Rows from block 3 of a small sound classifier, named by matrix and row number. Rows with one number belong to one neuron. Each number is 50 + 12 x the weight over its row's rms, rounded and kept within 0 to 99. All counts start at 0. After the name is the row's rms in percent of the matrix's.
After each neuron's rows are labels from the 100 clips, of 14976, where the neuron reaches its highest value: "loudest band" is the band of the loudest frequency at the time of the peak. Only what is clearly more common there than usual is listed. The data: synthesised sound scenes: up to three everyday sounds over a background. In brackets: how many of the 100.
# fc1: MLP up (model.blocks.3.mlp.fc1.weight, 576x192), inputs 96-191
# fc2: MLP down (model.blocks.3.mlp.fc2.weight, 192x576, transposed), outputs 96-191

fc1.85 090:39 41 39 28 61 38 51 44 55 56 36 41 38 28 54 54 48 41 32 49 51 46 40 47 52 26 55 37 50 50 46 40 35 41 44 42 33 44 48 36 52 65 48 58 52 46 50 65 65 39 75 38 41 55 63 27 41 53 51 31 49 55 47 50 68 49 50 44 54 51 57 51 51 43 53 51 55 45 54 50 46 50 31 66 59 49 43 58 43 65 52 44 60 59 55 64
fc2.85 084:38 49 72 61 76 54 52 55 53 34 37 39 33 47 71 57 47 37 38 43 35 66 67 63 44 38 54 53 45 55 51 54 43 48 42 34 56 39 45 38 51 51 54 58 19 64 54 45 38 41 40 42 46 64 39 51 58 43 46 36 47 48 55 51 80 42 47 60 36 62 36 53 55 57 47 60 35 58 36 33 40 39 54 62 41 40 61 44 47 59 58 28 34 65 62 41
loudest band: 4000 to 8000 Hz (32)

fc1.547 103:56 58 53 72 32 43 49 50 51 46 36 49 54 73 53 70 46 31 52 43 63 61 64 64 57 73 60 62 52 54 60 68 33 64 49 70 63 54 55 47 42 69 43 43 34 48 57 57 51 50 32 49 39 49 33 73 32 46 49 41 48 82 81 50 31 41 67 43 37 55 39 36 37 49 51 63 54 62 43 36 39 36 42 51 43 62 41 56 43 56 45 35 45 36 55 15
fc2.547 103:50 54 39 55 56 61 52 55 53 45 46 54 57 43 38 38 44 55 36 33 35 52 38 41 54 46 46 55 39 50 55 58 39 32 51 46 57 43 54 41 43 49 51 63 50 63 52 44 48 50 44 57 59 46 49 44 53 55 47 99 55 52 58 37 49 49 48 63 47 46 57 55 58 43 51 58 46 50 53 46 51 48 47 51 58 62 71 49 45 61 41 50 51 51 55 50
loudest band: 2000 to 4000 Hz (32)

fc1.214 116:45 29 78 49 47 36 47 64 66 37 47 22 29 35 68 47 40 55 18 44 56 58 69 64 49 44 61 42 54 35 49 39 26 47 28 42 41 55 61 31 39 45 45 59 37 66 64 64 61 31 49 26 36 72 41 48 39 63 29 28 61 46 57 40 46 37 65 55 38 68 42 51 56 69 56 63 30 48 37 35 55 37 33 44 55 48 57 61 62 74 67 36 37 40 63 61
fc2.214 107:60 60 39 55 15 56 50 34 31 65 52 71 49 51 30 46 45 64 57 41 44 54 48 54 56 90 49 68 57 57 61 60 60 65 55 56 32 22 57 44 68 50 50 43 55 54 49 51 52 57 44 68 54 45 65 64 41 46 61 43 54 61 54 53 08 60 27 44 57 51 50 50 51 49 33 43 56 45 56 51 65 54 42 39 62 50 53 38 33 44 49 51 64 40 50 44
loudest band: 2000 to 4000 Hz (31)

fc1.305 102:40 56 53 71 30 38 57 40 58 49 34 37 50 66 66 67 59 33 61 41 51 75 62 59 65 75 62 61 55 58 66 58 31 68 48 68 64 57 47 52 44 58 44 40 38 57 61 60 53 58 36 55 34 54 29 68 32 39 55 41 48 79 71 51 26 34 64 41 32 52 29 35 40 40 56 66 38 59 34 37 55 32 49 54 34 60 46 58 43 66 52 40 44 42 50 23
fc2.305 106:55 51 46 56 56 50 51 57 46 48 44 52 56 48 38 35 50 49 45 40 35 54 42 43 52 50 47 52 39 47 39 48 48 34 54 52 51 40 55 49 46 46 54 66 49 55 61 50 47 52 50 54 53 52 50 54 49 60 48 97 62 51 60 38 53 46 47 68 60 48 59 56 60 46 57 52 56 48 56 47 55 55 56 43 51 54 63 47 39 47 55 51 60 56 54 50
loudest band: 2000 to 4000 Hz (31)

fc1.54 095:47 54 53 61 37 34 64 41 61 44 39 48 42 61 63 68 50 31 47 38 57 75 53 64 47 70 61 59 49 62 71 58 32 68 38 71 51 54 41 46 54 68 44 48 33 71 57 66 53 53 46 53 41 58 40 66 35 29 43 51 43 74 74 52 24 25 55 40 37 50 33 35 39 49 45 65 41 55 28 39 46 27 39 56 44 57 38 52 39 67 53 40 44 40 58 25
fc2.54 108:58 49 47 54 46 49 50 53 47 53 51 54 52 37 34 44 45 54 38 40 32 48 39 38 50 41 45 52 46 51 50 48 50 34 56 41 41 52 50 48 42 41 62 68 45 50 57 49 52 50 60 52 58 63 56 44 56 53 50 94 53 56 61 39 62 51 42 64 51 49 64 60 71 45 51 59 50 48 54 51 54 54 53 43 57 53 64 49 47 58 55 58 50 50 58 51
loudest band: 2000 to 4000 Hz (30)

fc1.73 086:41 44 59 41 50 41 48 50 65 50 44 44 44 57 65 62 59 33 31 35 53 65 71 71 68 52 54 60 48 48 56 41 31 77 26 63 57 44 35 50 56 59 41 46 37 59 62 69 42 64 55 47 29 60 52 60 30 41 47 55 34 67 83 62 50 36 53 28 47 57 44 27 41 55 49 65 33 47 34 19 29 22 42 60 44 67 56 46 43 70 58 42 51 52 50 39
fc2.73 099:54 45 53 43 56 46 38 48 48 53 56 52 47 36 38 36 46 59 43 38 45 48 50 32 38 39 55 40 49 47 47 56 52 37 41 35 41 45 60 53 52 35 65 63 46 68 59 55 55 37 50 40 45 57 58 42 46 59 31 96 60 47 58 43 54 52 43 63 55 48 47 62 73 55 50 59 49 50 47 43 46 49 46 38 58 42 54 57 56 55 60 61 42 57 56 62
loudest band: 2000 to 4000 Hz (31)

fc1.303 101:42 34 56 50 50 57 42 48 60 55 66 45 34 38 66 57 29 65 40 38 38 70 72 67 32 52 49 55 59 54 63 41 43 59 43 42 32 31 63 31 54 31 55 46 54 62 57 43 54 39 34 41 38 51 50 50 40 53 35 33 59 53 53 53 44 55 35 39 53 75 55 62 44 60 34 53 50 45 37 53 60 40 23 52 74 37 72 32 57 55 41 41 59 38 43 42
fc2.303 086:65 57 62 43 66 54 39 53 41 50 44 69 48 46 40 56 36 57 59 43 32 31 56 40 22 50 42 56 56 61 47 54 56 51 52 40 53 47 45 58 59 28 68 62 57 69 50 36 62 66 45 45 41 53 45 39 48 33 40 37 45 36 47 30 62 62 28 60 63 62 60 64 56 67 32 36 47 40 50 59 42 38 51 38 51 29 60 46 42 58 46 64 43 68 43 36
loudest band: 1000 to 2000 Hz (36)

fc1.213 089:43 57 57 72 33 42 48 43 62 41 41 41 48 73 60 64 55 33 52 48 49 65 65 62 56 72 60 68 47 53 62 60 33 68 47 78 60 58 47 64 39 63 48 35 32 59 59 62 52 49 43 54 41 53 36 67 30 41 50 46 53 75 73 52 35 38 68 36 41 54 34 28 34 53 54 59 42 56 33 52 48 33 44 47 35 57 49 54 40 67 45 38 40 37 55 19
fc2.213 098:50 47 51 53 67 53 54 59 45 46 50 49 54 46 39 43 43 59 42 36 38 48 45 44 51 47 43 43 46 53 48 51 43 33 55 49 48 50 60 51 54 42 56 60 50 58 52 42 49 51 44 51 54 51 52 39 54 58 48 99 49 49 53 33 49 54 43 67 54 48 59 56 63 39 51 54 49 50 60 39 51 54 51 43 48 54 61 47 43 55 51 56 49 50 57 57
loudest band: 2000 to 4000 Hz (32)

fc1.385 099:58 41 63 50 55 44 42 67 54 56 41 43 35 38 53 43 28 51 21 43 56 57 53 55 49 44 60 44 46 33 49 37 36 49 32 40 38 59 65 32 30 47 50 68 26 70 83 75 52 32 46 31 42 68 51 41 48 73 54 44 60 63 65 43 46 22 57 61 38 67 34 53 57 75 64 72 25 50 33 42 54 32 53 39 56 60 52 61 61 75 63 38 32 51 65 33
fc2.385 099:41 55 35 49 25 46 65 35 50 45 60 54 52 49 42 63 55 47 52 36 57 45 44 54 55 71 48 51 56 63 53 56 54 73 57 53 48 50 51 50 74 66 36 51 48 38 46 50 60 86 51 74 51 50 46 51 26 40 50 42 46 64 70 54 24 62 37 31 50 50 53 45 39 48 55 47 57 41 56 26 64 51 48 72 50 64 50 53 40 60 40 60 58 53 37 40
loudest band: 1000 to 2000 Hz (36)

fc1.445 104:41 45 58 52 44 31 55 45 69 49 57 35 34 71 65 73 52 29 46 28 48 68 58 63 54 69 63 55 62 57 67 54 30 66 37 69 65 50 42 35 52 56 38 42 43 68 57 63 47 65 43 51 40 65 38 62 28 32 42 54 43 80 79 56 41 39 51 35 45 58 39 29 31 47 47 58 48 55 33 29 45 33 44 58 45 60 40 49 42 64 49 37 50 48 45 29
fc2.445 107:58 44 46 52 56 55 46 48 41 49 57 51 58 44 38 46 49 51 37 35 37 47 47 34 50 40 46 49 51 48 49 49 47 38 45 38 43 50 56 44 46 38 63 66 51 58 59 51 56 54 57 51 52 62 61 45 55 56 51 99 62 52 55 43 60 56 48 66 58 58 57 62 66 49 53 59 50 52 57 46 56 52 54 41 54 52 66 53 48 50 57 54 55 56 58 58
loudest band: 2000 to 4000 Hz (33)

fc1.276 091:36 40 60 60 40 26 62 49 64 51 53 44 36 61 74 85 48 31 47 33 46 70 62 60 59 62 55 55 54 62 53 60 38 72 49 72 61 50 34 47 59 67 51 40 39 61 57 60 46 66 50 54 34 71 37 57 24 31 41 48 40 68 75 52 41 36 55 34 39 53 36 27 26 44 52 69 50 54 35 28 52 30 36 62 53 68 48 59 47 66 45 45 41 41 48 32
fc2.276 104:57 39 52 51 55 55 43 67 46 48 54 50 56 38 41 32 42 61 35 30 45 51 48 43 41 40 44 48 45 56 40 55 40 39 51 39 40 46 61 57 44 41 55 64 48 64 59 55 56 43 50 39 52 54 49 47 54 61 49 99 50 42 56 41 58 51 50 60 64 53 50 66 72 46 49 54 49 45 47 43 54 52 58 48 57 50 69 43 43 62 48 54 48 52 50 53
loudest band: 2000 to 4000 Hz (32)

fc1.111 112:39 47 56 59 39 37 65 50 65 49 47 40 43 71 70 73 51 26 51 31 49 69 57 65 54 65 64 54 57 59 64 55 31 71 42 70 60 47 37 46 55 65 40 47 37 68 58 64 52 60 48 49 35 61 41 65 40 28 44 48 44 74 72 48 38 36 49 32 36 62 37 29 35 50 42 66 40 60 37 30 42 25 41 62 41 60 51 54 41 65 49 37 48 42 49 28
fc2.111 115:56 43 48 55 53 59 49 51 46 54 43 56 63 43 42 35 49 49 40 37 43 43 47 46 51 46 45 53 43 45 44 40 41 38 52 42 52 48 52 50 54 47 66 66 49 54 61 50 51 48 52 53 54 54 61 42 56 58 43 92 54 49 56 36 52 47 51 71 51 52 55 64 72 48 55 55 51 54 52 40 50 47 47 45 56 48 67 52 57 60 52 56 53 48 52 57
loudest band: 2000 to 4000 Hz (30)

fc1.434 092:37 45 68 62 41 32 54 51 71 48 49 36 44 59 64 75 53 31 43 37 56 67 66 68 64 60 58 57 55 55 64 53 20 72 34 77 64 47 44 51 45 65 43 44 30 64 58 67 43 63 39 48 43 65 33 59 31 41 46 46 47 73 72 51 37 40 57 42 41 53 40 26 34 54 47 64 42 60 32 36 37 24 46 49 47 51 50 49 35 69 47 36 37 44 55 22
fc2.434 102:55 46 47 53 51 56 47 55 43 52 50 57 59 38 41 38 41 51 43 32 40 48 48 45 50 48 50 50 45 56 48 47 37 25 50 41 42 44 60 50 55 37 68 68 50 66 57 49 50 52 45 49 49 54 44 45 44 54 46 98 58 53 58 40 57 48 43 62 54 47 53 58 68 45 47 53 51 54 56 35 54 50 55 43 58 55 69 51 44 54 56 50 43 49 54 50
loudest band: 2000 to 4000 Hz (37)

fc1.64 098:41 50 45 68 28 38 55 45 63 35 45 40 46 68 64 66 61 37 55 41 52 61 57 69 52 71 61 61 47 54 61 63 40 69 36 65 64 56 46 47 46 62 47 43 35 61 53 57 50 51 43 47 39 63 39 77 39 45 49 52 49 82 71 53 30 38 61 48 37 60 34 28 41 44 49 55 46 54 28 40 67 31 57 51 36 55 48 43 36 58 49 45 34 31 50 26
fc2.64 111:59 51 47 59 48 60 52 42 48 54 50 53 55 46 31 40 45 54 49 45 42 45 44 37 52 38 46 51 53 53 51 42 51 29 49 48 44 46 51 53 47 53 60 64 51 60 56 56 54 48 51 55 56 53 55 46 54 57 52 88 51 56 57 37 57 58 47 64 50 54 55 66 68 48 55 55 56 44 58 50 53 53 52 34 67 46 65 51 48 54 56 55 58 49 51 60
loudest band: 2000 to 4000 Hz (30)

fc1.486 083:33 48 50 40 50 46 46 53 56 45 48 45 46 47 68 63 48 29 41 30 46 70 58 72 64 56 60 55 58 41 51 47 28 73 31 67 52 46 41 47 60 69 32 38 40 67 67 75 49 56 44 51 42 62 47 53 26 39 49 57 40 78 81 50 49 38 57 34 40 64 40 39 44 53 57 72 38 51 32 20 26 29 43 62 57 69 58 56 60 65 56 28 42 52 49 24
fc2.486 093:45 49 49 43 57 56 37 51 56 48 53 40 50 38 28 44 41 64 41 32 40 46 50 33 34 39 49 45 46 48 46 50 59 33 41 23 41 55 59 42 42 28 68 58 52 66 54 55 49 42 44 35 47 54 51 43 45 59 29 91 49 42 57 45 58 45 45 66 59 60 56 58 69 52 36 59 39 51 52 51 54 45 50 43 53 38 50 60 50 58 66 55 47 56 57 61
loudest band: 2000 to 4000 Hz (31)

fc1.169 106:60 37 51 29 59 33 50 44 41 52 52 39 42 57 52 47 62 33 40 49 71 48 54 43 75 49 48 35 54 32 38 33 37 57 52 48 63 63 43 54 37 67 42 49 49 44 53 58 65 48 70 51 49 52 55 47 57 47 51 54 40 63 64 53 54 36 64 51 52 40 53 36 55 40 67 60 56 36 48 40 29 45 66 45 63 63 34 73 65 55 54 45 63 64 67 40
fc2.169 096:38 45 61 44 64 49 46 51 63 33 58 37 48 30 52 56 48 60 47 45 54 44 56 50 31 27 54 39 46 53 53 49 50 45 38 30 36 54 62 49 45 30 59 48 51 68 48 48 46 39 52 33 30 58 33 32 35 60 33 86 57 39 44 63 74 33 48 57 50 50 39 45 53 55 50 56 48 54 37 48 39 44 44 51 40 41 46 43 54 51 60 47 23 69 49 70
loudest band: 1000 to 2000 Hz (36)

fc1.200 097:41 48 40 79 43 43 51 54 58 53 31 52 63 66 70 65 49 38 51 61 60 57 51 63 72 45 71 59 51 40 59 65 26 56 39 74 68 52 41 55 56 71 42 47 23 49 48 76 37 45 41 47 33 40 33 59 32 44 55 42 55 57 56 44 45 26 64 42 30 44 26 34 35 63 44 49 42 58 45 18 31 34 45 50 46 72 51 49 43 49 38 32 31 46 55 20
fc2.200 100:67 62 59 55 55 60 42 56 41 53 30 61 55 44 32 44 41 51 47 33 30 45 52 54 56 35 61 69 45 61 58 53 39 49 53 56 48 47 56 52 52 49 68 63 48 56 58 45 50 54 38 47 57 57 53 46 60 56 57 99 58 63 61 23 52 43 47 62 45 51 51 67 62 48 49 60 43 45 55 35 57 42 63 42 55 56 86 49 40 62 46 47 62 53 57 42
loudest band: 2000 to 4000 Hz (30)

fc1.355 119:47 31 68 47 44 33 44 65 66 44 54 26 30 38 68 46 42 58 18 50 48 55 63 58 45 51 63 41 54 33 52 44 30 48 26 39 43 60 63 34 37 45 41 63 45 64 72 59 56 38 49 24 32 67 37 47 43 70 33 33 65 47 54 49 44 30 65 55 42 68 48 48 54 54 52 60 26 49 36 36 55 31 40 49 58 58 55 56 64 71 72 38 31 39 64 52
fc2.355 109:63 60 40 57 08 57 54 35 35 58 53 69 49 54 31 47 47 66 59 46 50 57 50 55 56 84 56 71 59 66 60 51 61 59 61 58 30 28 56 42 63 50 50 44 46 48 49 46 54 59 46 59 60 55 59 65 44 49 56 41 56 60 53 55 13 64 35 43 67 50 51 53 61 49 33 41 54 40 56 51 66 59 45 47 51 51 58 36 43 43 47 52 65 37 53 38
loudest band: 2000 to 4000 Hz (30)

fc1.18 083:31 43 60 60 40 15 57 52 67 40 62 40 37 64 69 73 43 38 44 38 57 61 63 65 71 58 56 50 48 56 59 52 36 72 40 68 61 56 43 53 50 60 32 36 37 61 56 60 49 63 48 42 38 53 40 53 29 34 45 45 40 67 87 46 46 42 56 33 41 52 39 39 35 54 50 57 39 55 43 19 39 24 50 55 44 75 51 58 45 70 47 41 39 44 46 24
fc2.18 101:50 50 52 47 62 59 45 48 53 47 53 49 52 36 35 38 46 56 38 32 44 44 51 42 50 47 46 51 46 47 53 52 48 29 41 42 47 43 59 57 48 40 73 64 52 68 65 50 49 46 46 44 51 63 49 43 51 59 42 99 57 58 62 40 56 52 53 63 54 46 55 57 68 54 42 54 50 48 48 49 55 49 49 55 54 54 74 51 48 57 51 48 49 43 56 56
loudest band: 2000 to 4000 Hz (33)

fc1.187 083:43 45 56 58 34 18 54 48 59 38 55 40 34 70 65 76 50 29 52 35 63 62 48 64 53 66 47 53 55 52 57 53 28 71 46 75 60 49 49 37 42 63 40 45 45 55 53 65 49 55 44 56 35 56 38 70 28 44 38 46 48 70 90 51 34 36 65 39 46 61 44 13 23 52 56 58 48 53 28 29 41 32 44 51 46 63 35 58 47 65 49 49 41 48 53 24
fc2.187 099:59 45 43 58 58 59 48 53 51 45 54 44 52 45 39 38 48 58 41 30 35 43 53 41 47 46 48 50 46 50 48 54 52 31 46 39 45 48 60 51 56 38 66 65 57 58 56 49 55 43 47 52 49 53 48 47 53 61 44 99 60 45 55 42 54 55 46 65 51 54 62 59 70 46 51 56 49 43 51 49 51 56 46 46 54 58 66 46 50 60 55 55 50 51 55 59
loudest band: 2000 to 4000 Hz (34)

fc1.21 101:33 45 70 46 55 58 34 66 61 42 40 44 32 42 68 46 20 55 40 48 49 62 62 62 50 39 59 50 40 46 55 53 36 63 28 61 49 40 60 44 45 40 48 64 45 58 55 59 33 44 38 33 30 55 46 42 43 57 36 23 63 42 50 46 54 30 48 44 37 56 42 54 51 79 39 63 29 57 28 41 49 28 38 58 45 45 76 52 59 69 46 35 28 53 48 48
fc2.21 107:54 62 49 57 35 58 51 38 57 62 43 66 69 63 45 66 54 44 74 56 43 64 39 56 42 62 46 68 40 77 69 67 72 71 43 65 64 33 37 72 58 57 55 47 38 46 30 59 43 47 46 52 45 40 43 65 56 35 58 50 36 47 39 48 33 48 44 42 39 46 45 47 37 43 26 41 56 53 47 48 54 59 41 54 47 50 49 34 36 45 35 43 49 47 38 37
loudest band: 2000 to 4000 Hz (31)

fc1.529 096:44 50 50 67 32 36 51 43 50 35 42 38 46 70 64 64 60 34 54 48 59 60 56 58 63 78 70 65 60 47 58 58 50 56 45 71 58 64 39 51 48 69 41 41 35 49 64 54 52 54 44 51 47 55 27 77 40 37 43 48 49 76 73 46 25 40 69 44 35 57 31 30 52 43 50 61 57 54 46 50 53 38 56 51 47 58 35 60 47 51 57 41 53 42 60 22
fc2.529 100:54 55 38 56 56 55 61 50 46 47 49 56 59 54 48 32 50 57 41 49 37 52 41 47 55 43 47 47 42 52 51 52 48 38 57 48 49 47 56 57 55 54 44 57 55 47 53 40 46 59 50 58 58 47 54 45 55 52 63 99 54 52 48 46 50 65 43 59 57 51 60 50 63 37 53 60 45 41 59 39 55 56 49 47 55 57 61 43 41 43 59 49 58 52 55 52
loudest band: 2000 to 4000 Hz (32)

fc1.80 094:52 34 47 41 63 24 54 63 54 46 50 29 43 60 60 67 42 34 29 44 62 49 43 49 72 42 58 51 53 37 49 42 33 61 34 48 58 61 38 34 38 61 47 52 38 60 60 75 52 46 58 36 41 56 48 54 37 53 40 50 42 47 62 55 60 22 52 43 40 44 45 29 46 56 62 58 49 47 34 29 29 36 44 53 70 63 39 67 52 57 61 40 48 59 52 36
fc2.80 097:53 32 53 40 56 53 42 42 57 42 53 30 39 32 48 38 50 68 30 48 51 42 48 49 44 42 38 39 44 36 36 41 41 32 43 22 40 62 66 33 34 31 50 52 58 57 52 49 60 34 55 40 46 65 50 46 54 68 43 87 62 52 46 50 61 45 49 70 54 61 56 52 64 58 61 60 62 39 50 59 64 50 47 45 55 43 49 58 68 50 63 53 44 58 65 65
loudest band: 4000 to 8000 Hz (28)

fc1.287 085:34 51 70 52 43 30 62 49 65 51 57 46 33 59 70 65 42 25 56 37 52 62 63 67 53 63 65 59 50 59 62 43 23 66 53 62 68 58 39 49 57 64 51 43 41 61 68 65 55 60 39 46 41 55 42 61 29 43 42 38 38 72 80 48 45 41 47 27 43 53 42 25 28 58 41 60 40 59 36 25 43 26 41 58 43 60 53 46 45 68 45 41 38 46 49 37
fc2.287 100:53 46 55 53 54 52 43 58 55 42 50 49 60 39 41 41 44 51 36 25 36 47 46 37 54 46 49 44 47 55 48 47 52 34 46 48 51 42 62 47 44 38 74 65 53 69 58 53 42 53 53 49 49 65 47 43 49 58 41 99 61 48 57 41 57 50 42 62 47 52 53 53 62 53 48 55 47 54 48 38 50 46 50 51 54 49 67 46 45 55 50 52 49 49 51 59
loudest band: 2000 to 4000 Hz (34)

fc1.134 086:31 47 61 54 41 35 61 53 63 52 55 36 43 71 70 70 48 27 47 35 51 73 66 55 59 63 57 53 47 59 65 53 31 72 43 75 66 45 41 48 58 63 38 30 45 57 59 62 53 67 55 54 31 66 45 66 32 37 42 48 44 67 88 55 43 41 51 35 45 61 47 28 24 53 57 69 40 48 37 29 46 24 37 55 45 66 45 53 38 68 42 43 35 51 45 23
fc2.134 102:51 39 57 48 56 57 36 52 46 47 54 54 57 45 36 37 36 57 43 33 44 50 44 38 50 45 49 49 51 50 52 47 51 40 49 40 41 46 53 52 47 42 64 66 49 59 61 52 49 48 48 51 61 56 52 44 49 59 42 99 54 44 61 35 62 51 46 66 53 57 56 66 68 48 51 55 45 47 50 38 56 51 50 45 48 49 59 44 45 54 51 50 48 50 56 55
loudest band: 2000 to 4000 Hz (31)

fc1.56 104:70 27 70 40 53 44 30 64 44 46 51 36 37 45 53 36 39 49 26 50 44 52 57 52 60 38 42 47 43 32 37 38 29 38 36 42 45 55 70 39 24 44 54 72 42 50 76 60 63 33 55 39 42 53 39 41 56 75 59 39 67 50 47 37 55 32 69 77 42 59 45 59 70 63 66 67 40 42 41 33 46 36 52 36 43 58 52 68 61 71 63 41 39 51 66 39
fc2.56 096:36 52 49 72 48 53 53 49 66 44 62 44 33 57 43 55 55 41 57 35 51 58 60 69 35 51 53 62 50 75 74 64 59 51 44 67 47 29 52 44 67 56 55 40 51 61 52 58 39 47 47 47 37 54 33 56 24 40 35 18 39 47 52 64 52 57 36 35 46 54 49 51 42 57 18 55 56 62 44 53 41 51 21 55 46 29 56 32 39 60 42 37 60 52 39 51
loudest band: 4000 to 8000 Hz (32)

fc1.337 097:61 47 55 42 54 48 35 62 44 46 42 50 49 36 38 41 33 62 18 43 48 46 35 48 59 48 57 43 54 38 35 28 45 46 38 35 36 57 59 34 25 37 61 78 39 63 73 61 55 31 50 34 55 62 48 48 59 59 51 46 58 60 54 40 52 29 65 63 34 43 44 67 75 65 66 73 31 50 53 49 48 51 60 41 61 49 61 67 72 78 71 43 54 54 68 48
fc2.337 106:37 57 53 58 39 43 51 53 55 29 50 48 50 51 54 67 44 49 65 19 43 60 62 60 47 59 63 60 66 63 51 71 49 66 46 70 41 44 53 53 67 63 53 46 36 52 42 55 45 72 28 60 32 54 39 56 22 39 36 38 49 75 80 58 37 57 35 38 43 48 33 43 40 50 39 52 50 65 36 23 48 53 36 65 38 69 47 43 42 69 47 50 62 45 50 42
loudest band: 1000 to 2000 Hz (36)